config = dict(
    encoder_arch='crnn',
    model='contrastive audio-text model',
    dataset='synthesised imitations of 52 everyday sounds, one a clip',
    train_examples=39062,
    n_mels=40,
    hop_length=160,
    input='log_mel',
    spec_augment=False,
    win_length=400,
    tokenizer='word',
    vocab_size=91,
    loss='sigmoid',
    embed_dim=384,
    encoder_norm='batchnorm',
    encoder_activation='relu',
    encoder_depths=[1, 1, 1],
    encoder_kernel_size=3,
    encoder_stem='single',
    encoder_widths=[128, 192, 288],
    encoder_rnn_width=128,
    encoder_rnn='lstm',
    encoder_bidirectional=True,
    encoder_rnn_residual=True,
    encoder_rnn_layers=4,
    text_encoder_causal=False,
    text_encoder_width=256,
    text_encoder_layers=8,
    text_encoder_norm='layernorm',
    text_encoder_norm_position='pre',
    text_encoder_activation='swiglu',
    text_encoder_mlp_ratio=3,
    text_encoder_head_dim=16,
    text_encoder_fused_qkv=False,
    text_encoder_bias='none',
    text_encoder_qk_norm=True,
    text_encoder_parallel_block=False,
    text_encoder_inner_norm=True,
    text_encoder_drop_path=0.1,
    text_encoder_positions='learned',
    residual_init='scaled_by_depth',
    optimizer='adamw',
    lr=0.001,
    beta1=0.85,
    beta2=0.98,
    eps=1e-10,
    ema_decay=0.99,
    steps=3400,
    batch_size=128,
    epochs=11.1,
    lr_schedule='wsd',
    decay_fraction=0.3,
    final_lr_fraction=0.05,
    warmup_steps=340,
    weight_decay=0.3,
)
Rows from block 3 of the text encoder of a small contrastive audio-text model, named by matrix and row number. Rows with one number belong to one neuron. Each number is 50 + 15 x the weight over its row's rms, rounded and kept within 0 to 99. All counts start at 0. After the name is the row's rms in percent of the matrix's.
After each neuron's rows are labels from the 100 texts, of 14976, where the neuron reaches its largest size: "fires on" is the input token at the peak. Only what is clearly more common there than usual is listed. The data: synthesised imitations of 52 everyday sounds, one a clip. In brackets: how many of the 100.
# gate: MLP gate (text_encoder.blocks.3.mlp.gate.weight, 768x256), inputs 172-255
# fc1: MLP up (text_encoder.blocks.3.mlp.fc1.weight, 768x256), inputs 172-255
# fc2: MLP down (text_encoder.blocks.3.mlp.fc2.weight, 256x768, transposed), outputs 172-255

gate.300 128:68 64 45 30 33 65 49 34 51 41 55 56 54 35 49 30 26 92 37 84 70 54 52 91 54 36 57 30 66 56 58 69 45 62 49 59 35 49 43 77 52 66 56 32 61 42 63 68 39 40 59 63 47 33 42 69 67 39 56 17 60 62 67 39 45 76 72 58 51 42 57 53 40 68 36 59 41 51 29 31 69 69 25 63
fc1.300 132:59 38 62 63 44 28 32 61 49 47 68 47 44 36 76 61 46 32 68 37 79 43 56 48 56 44 48 33 70 45 70 42 58 53 61 40 37 23 69 34 25 26 46 77 52 70 43 65 70 38 53 39 38 57 63 36 36 69 63 52 41 84 48 59 38 36 28 51 78 63 56 31 46 35 62 50 53 69 55 62 51 33 64 44
fc2.300 161:45 39 56 47 66 65 36 42 32 37 49 39 51 40 66 23 58 59 43 67 27 42 49 61 70 16 46 40 71 40 58 44 31 58 32 85 70 61 54 53 84 53 63 47 64 26 48 50 51 57 64 52 22 32 30 68 64 43 49 66 43 61 70 43 44 38 65 57 33 29 45 85 40 58 58 56 30 41 60 47 38 43 54 78
fires on: "," (100)

gate.86 069:35 57 63 19 34 76 59 21 74 32 61 38 36 35 54 53 67 28 45 49 40 52 47 59 67 65 50 35 57 39 59 72 69 70 40 45 60 65 28 41 48 32 61 72 48 51 37 41 38 55 34 72 74 33 60 42 96 55 57 60 39 39 41 44 32 43 68 22 50 68 55 35 72 40 45 54 66 72 58 38 46 51 34 28
fc1.86 065:39 41 44 45 47 27 57 75 68 38 40 81 47 35 64 60 57 43 30 51 62 46 40 63 41 68 42 49 40 56 35 31 25 24 64 41 66 43 69 30 38 64 65 58 49 66 60 32 42 47 76 68 20 46 84 48 65 57 47 36 46 40 59 46 49 71 42 88 53 54 38 49 38 48 52 47 66 24 50 19 60 30 29 62
fc2.86 051:35 23 51 52 29 60 57 47 19 61 35 44 55 46 75 54 51 45 35 36 34 41 17 73 61 38 50 27 47 64 57 29 57 28 26 53 48 71 53 27 63 44 64 64 35 16 49 79 72 31 69 52 73 54 65 48 39 32 24 67 62 22 68 61 73 70 78 42 54 35 36 68 34 64 63 43 66 62 93 60 65 34 55 69
fires on: "reverberant" (50); "in" (21); "room" (18); "passing" (11)

gate.644 129:68 38 52 63 40 48 33 58 46 55 43 53 34 20 63 60 37 59 41 52 23 66 38 54 66 35 51 46 60 31 35 59 49 44 49 72 42 66 42 22 51 41 57 39 50 27 61 99 24 62 71 76 63 49 35 39 59 36 64 41 70 23 68 53 46 51 67 56 48 38 59 68 30 51 64 79 65 61 35 65 36 53 57 32
fc1.644 132:75 29 66 57 59 51 42 29 66 60 17 34 73 36 52 43 38 81 41 50 66 47 36 62 81 57 50 35 30 28 60 24 49 33 61 58 58 48 39 34 55 75 70 74 40 43 44 44 57 56 62 66 62 32 41 31 46 50 41 69 27 68 61 57 65 47 65 45 81 52 58 62 26 37 63 52 34 61 46 44 25 34 73 56
fc2.644 127:46 30 54 46 60 40 51 36 52 54 57 33 49 65 57 36 35 79 22 29 46 47 36 45 35 56 40 64 44 36 42 18 65 41 61 55 79 31 59 53 49 67 69 64 61 54 47 33 36 63 57 38 49 37 65 51 60 50 52 67 62 79 61 47 37 32 48 27 75 47 50 67 45 28 44 50 40 59 44 33 35 42 58 26
fires on: "," (50); "<end>" (28); "muffled" (22)

gate.160 091:26 45 63 62 33 53 57 57 34 43 46 38 92 10 59 40 58 65 42 38 34 62 75 58 49 48 62 27 48 49 41 63 53 39 51 74 50 37 74 53 38 29 36 64 38 42 56 78 38 25 45 28 64 63 48 45 71 70 60 72 48 31 52 66 39 28 76 41 27 62 45 91 46 32 74 58 43 68 59 66 58 74 60 74
fc1.160 088:74 48 56 37 62 57 50 65 42 64 48 65 44 67 34 49 59 37 80 55 49 32 50 84 69 84 65 45 21 39 62 71 59 77 30 52 55 68 67 50 56 65 49 42 71 84 65 44 32 61 37 51 69 22 52 64 35 56 60 52 25 59 44 55 59 63 70 69 55 38 33 22 35 41 28 66 45 64 45 59 44 46 38 25
fc2.160 092:53 60 25 24 57 61 47 85 41 69 33 54 21 61 56 43 57 53 54 70 22 65 24 24 20 40 53 65 58 65 47 22 89 62 41 31 74 73 62 65 46 85 56 51 49 23 70 49 78 55 41 48 43 45 58 47 59 54 44 27 43 77 69 60 72 45 44 63 49 72 63 60 49 93 41 32 36 48 32 52 33 46 61 54
fires on: "," (93)

gate.488 067:30 44 43 27 61 63 56 39 32 75 30 53 60 18 67 45 28 49 30 38 37 30 50 41 35 62 62 59 67 59 42 79 56 54 30 29 50 57 43 34 82 57 45 52 56 58 84 72 67 47 80 42 46 56 17 28 31 28 56 40 30 31 59 64 61 32 54 67 46 45 43 66 34 65 54 42 66 70 66 36 72 56 13 71
fc1.488 065:59 68 33 52 70 71 33 37 41 64 55 39 37 64 30 68 50 69 56 35 76 73 71 32 34 33 72 73 29 58 35 52 49 51 50 75 38 36 71 50 71 62 37 76 54 43 62 26 22 31 55 80 49 59 75 60 61 49 24 61 29 40 63 54 41 59 56 54 77 65 77 49 20 75 35 33 58 44 52 54 68 39 27 77
fc2.488 051:43 54 55 22 52 34 60 57 30 43 46 38 74 63 78 65 75 28 33 76 34 30 56 44 52 49 60 57 53 73 74 59 75 47 57 46 60 63 62 61 51 71 46 42 49 28 63 51 63 60 53 43 45 42 65 30 35 50 09 51 44 18 49 55 32 48 46 37 61 40 40 83 24 72 70 40 32 81 79 28 49 35 32 61
fires on: "," (100)

gate.740 188:36 47 30 39 46 36 53 23 50 54 61 39 56 44 33 40 42 72 30 36 31 79 37 23 51 54 48 56 40 47 51 32 51 70 69 42 60 30 19 51 60 68 50 62 48 27 21 43 53 42 53 42 72 76 64 40 50 59 47 44 70 30 68 56 48 50 49 44 57 32 35 72 49 18 24 42 62 43 46 50 80 57 33 45
fc1.740 202:52 39 56 54 46 62 39 72 45 50 58 53 43 61 71 49 56 27 69 57 55 24 50 77 43 47 54 43 42 46 70 70 40 37 26 59 40 75 82 40 47 37 51 35 30 72 83 52 41 69 47 59 25 20 25 47 58 43 51 60 48 70 28 49 52 50 37 58 56 66 70 40 47 76 68 38 27 49 58 58 35 44 57 65
fc2.740 130:57 51 40 73 53 73 35 69 62 49 46 50 38 38 54 62 62 37 63 61 60 21 68 68 57 42 41 41 61 32 66 47 43 42 40 66 38 60 61 62 49 26 84 53 48 64 60 51 35 64 40 58 16 13 28 57 58 19 46 57 43 70 35 32 44 44 44 76 57 67 54 54 41 53 73 49 59 44 70 54 45 39 44 61
fires on: "," (100)

gate.281 143:43 58 26 51 43 59 37 43 46 68 57 32 32 74 66 44 39 53 13 82 31 72 54 52 73 54 65 22 42 48 44 29 39 46 38 79 77 36 54 31 72 44 87 61 21 59 45 31 27 70 63 83 51 54 29 69 52 54 48 68 58 69 60 36 56 51 32 39 52 45 29 45 43 59 41 64 34 67 56 83 60 30 83 63
fc1.281 144:44 48 44 35 18 61 55 50 52 57 67 59 28 68 65 49 39 48 62 44 60 25 47 32 61 67 55 53 60 62 48 62 47 31 60 54 51 50 14 61 62 49 39 30 66 45 27 34 29 56 81 41 29 36 61 36 70 45 46 40 59 52 58 52 74 29 29 52 30 32 46 34 56 61 67 55 45 23 74 57 69 46 46 70
fc2.281 162:52 57 44 45 35 56 33 71 67 46 57 42 23 13 36 44 37 68 46 61 55 61 66 40 57 38 53 37 64 55 54 33 22 73 55 43 39 57 38 42 45 71 74 63 55 64 65 56 48 46 55 94 34 59 32 55 70 42 69 36 54 66 80 44 25 46 46 39 47 50 22 38 46 46 55 41 44 58 31 46 35 42 66 43
fires on: "<end>" (60)

gate.401 104:70 47 34 27 33 74 52 39 46 41 48 48 58 45 37 47 52 73 27 73 50 45 61 57 52 52 38 30 63 60 58 89 65 46 50 64 50 53 13 84 47 57 51 19 63 35 62 40 56 25 60 31 39 29 36 53 57 58 44 62 32 52 20 56 63 63 58 24 27 12 53 64 38 61 50 42 46 54 35 57 63 57 44 71
fc1.401 095:52 71 57 44 48 50 58 49 55 68 41 51 27 45 40 40 55 63 41 59 49 48 66 44 44 47 66 48 53 74 50 63 42 66 58 77 62 57 67 40 44 48 55 52 33 46 39 51 65 52 51 54 62 41 37 36 71 13 57 44 72 83 49 30 74 60 34 61 54 42 69 60 29 47 63 79 48 77 39 46 29 25 41 59
fc2.401 100:47 55 51 54 44 50 39 39 52 58 46 58 48 47 47 67 84 42 67 19 70 50 31 42 58 48 48 49 25 69 52 47 49 38 42 23 38 53 58 29 25 69 18 69 50 54 55 83 80 27 61 71 61 55 53 46 35 44 51 51 49 42 71 65 53 40 55 44 51 66 31 52 60 64 37 51 50 51 60 29 46 52 32 67
fires on: "," (84)

gate.116 066:65 37 42 73 52 37 39 42 29 32 43 48 47 52 57 52 50 36 31 65 80 46 58 38 36 56 34 55 63 76 51 35 42 36 43 40 26 56 57 49 74 41 57 62 32 32 65 37 62 33 40 49 41 41 41 48 66 47 47 66 38 61 60 54 74 59 53 71 35 50 61 43 47 50 28 83 62 71 50 40 53 27 40 68
fc1.116 061:63 49 46 59 57 63 36 48 52 53 68 28 08 58 61 41 48 61 46 34 64 40 74 19 75 48 56 44 49 59 46 55 48 43 62 68 26 26 44 61 28 27 21 74 54 53 42 63 56 43 25 62 61 51 56 19 37 40 41 46 63 24 69 76 54 70 24 16 64 71 32 80 39 35 67 38 53 74 50 29 42 67 53 25
fc2.116 046:35 39 94 21 42 48 44 28 22 36 49 61 60 52 69 61 54 52 54 64 40 56 22 38 60 34 40 48 55 80 47 78 70 47 41 45 56 56 44 30 51 67 68 40 32 30 50 74 51 37 57 61 87 56 39 39 67 40 33 64 35 44 77 65 67 39 74 20 56 36 46 76 43 61 46 52 46 68 86 60 64 32 50 68
fires on: "," (52)

gate.555 123:58 24 43 74 43 39 50 48 59 60 67 29 56 28 18 69 57 45 27 54 47 76 66 45 46 59 50 31 43 40 55 46 66 47 52 44 56 41 39 38 59 66 76 58 48 39 66 64 38 50 56 27 76 44 65 35 25 59 59 65 29 66 44 57 24 57 56 78 65 60 37 63 36 38 54 52 64 44 40 34 50 36 45 47
fc1.555 126:39 31 64 68 60 32 49 66 51 47 37 67 36 51 52 45 48 47 72 62 53 41 53 47 33 44 17 46 68 55 51 45 50 81 47 35 41 65 30 63 44 40 65 36 40 62 71 64 68 42 54 63 26 41 40 40 54 27 59 44 45 35 45 48 44 48 71 49 39 48 51 56 54 77 37 29 27 38 57 30 18 71 48 34
fc2.555 138:52 77 50 45 68 35 36 25 57 46 74 39 49 52 46 47 60 49 54 38 65 39 40 60 50 49 33 42 44 24 67 68 24 72 47 18 48 51 24 45 52 61 51 53 35 89 54 65 50 53 74 64 51 33 32 53 68 14 37 46 55 50 72 35 53 49 33 51 47 79 15 29 86 51 60 42 68 50 37 41 79 37 47 72
fires on: "<end>" (31); "a" (27); "with" (23); "noise" (9)

gate.550 082:33 33 66 34 20 62 50 61 20 51 77 57 71 14 48 58 39 50 43 30 59 51 56 50 50 39 71 20 75 37 44 62 51 65 57 17 47 48 56 32 17 48 41 47 25 53 48 86 60 04 85 38 79 58 43 43 48 64 56 38 64 54 39 69 67 58 42 39 62 36 39 46 63 28 44 68 61 56 45 61 39 50 58 66
fc1.550 072:50 34 41 49 64 37 75 32 42 73 42 58 61 32 53 56 64 59 37 80 75 65 41 42 49 42 47 46 77 36 61 59 39 54 80 71 51 63 59 71 75 29 49 47 61 56 42 51 25 54 34 35 48 66 30 53 42 32 71 75 41 32 49 62 47 47 49 47 42 52 69 60 53 19 73 50 42 76 74 53 69 47 41 81
fc2.550 061:98 67 72 38 72 66 62 52 79 46 24 43 36 42 53 71 67 46 41 66 39 42 45 23 33 36 55 65 60 67 38 53 62 28 48 58 63 48 64 35 53 56 72 13 43 39 54 53 82 36 31 52 60 43 22 44 35 57 15 37 34 44 61 48 64 53 69 48 33 48 56 62 46 78 45 45 54 56 59 75 42 12 50 51
fires on: "<end>" (79)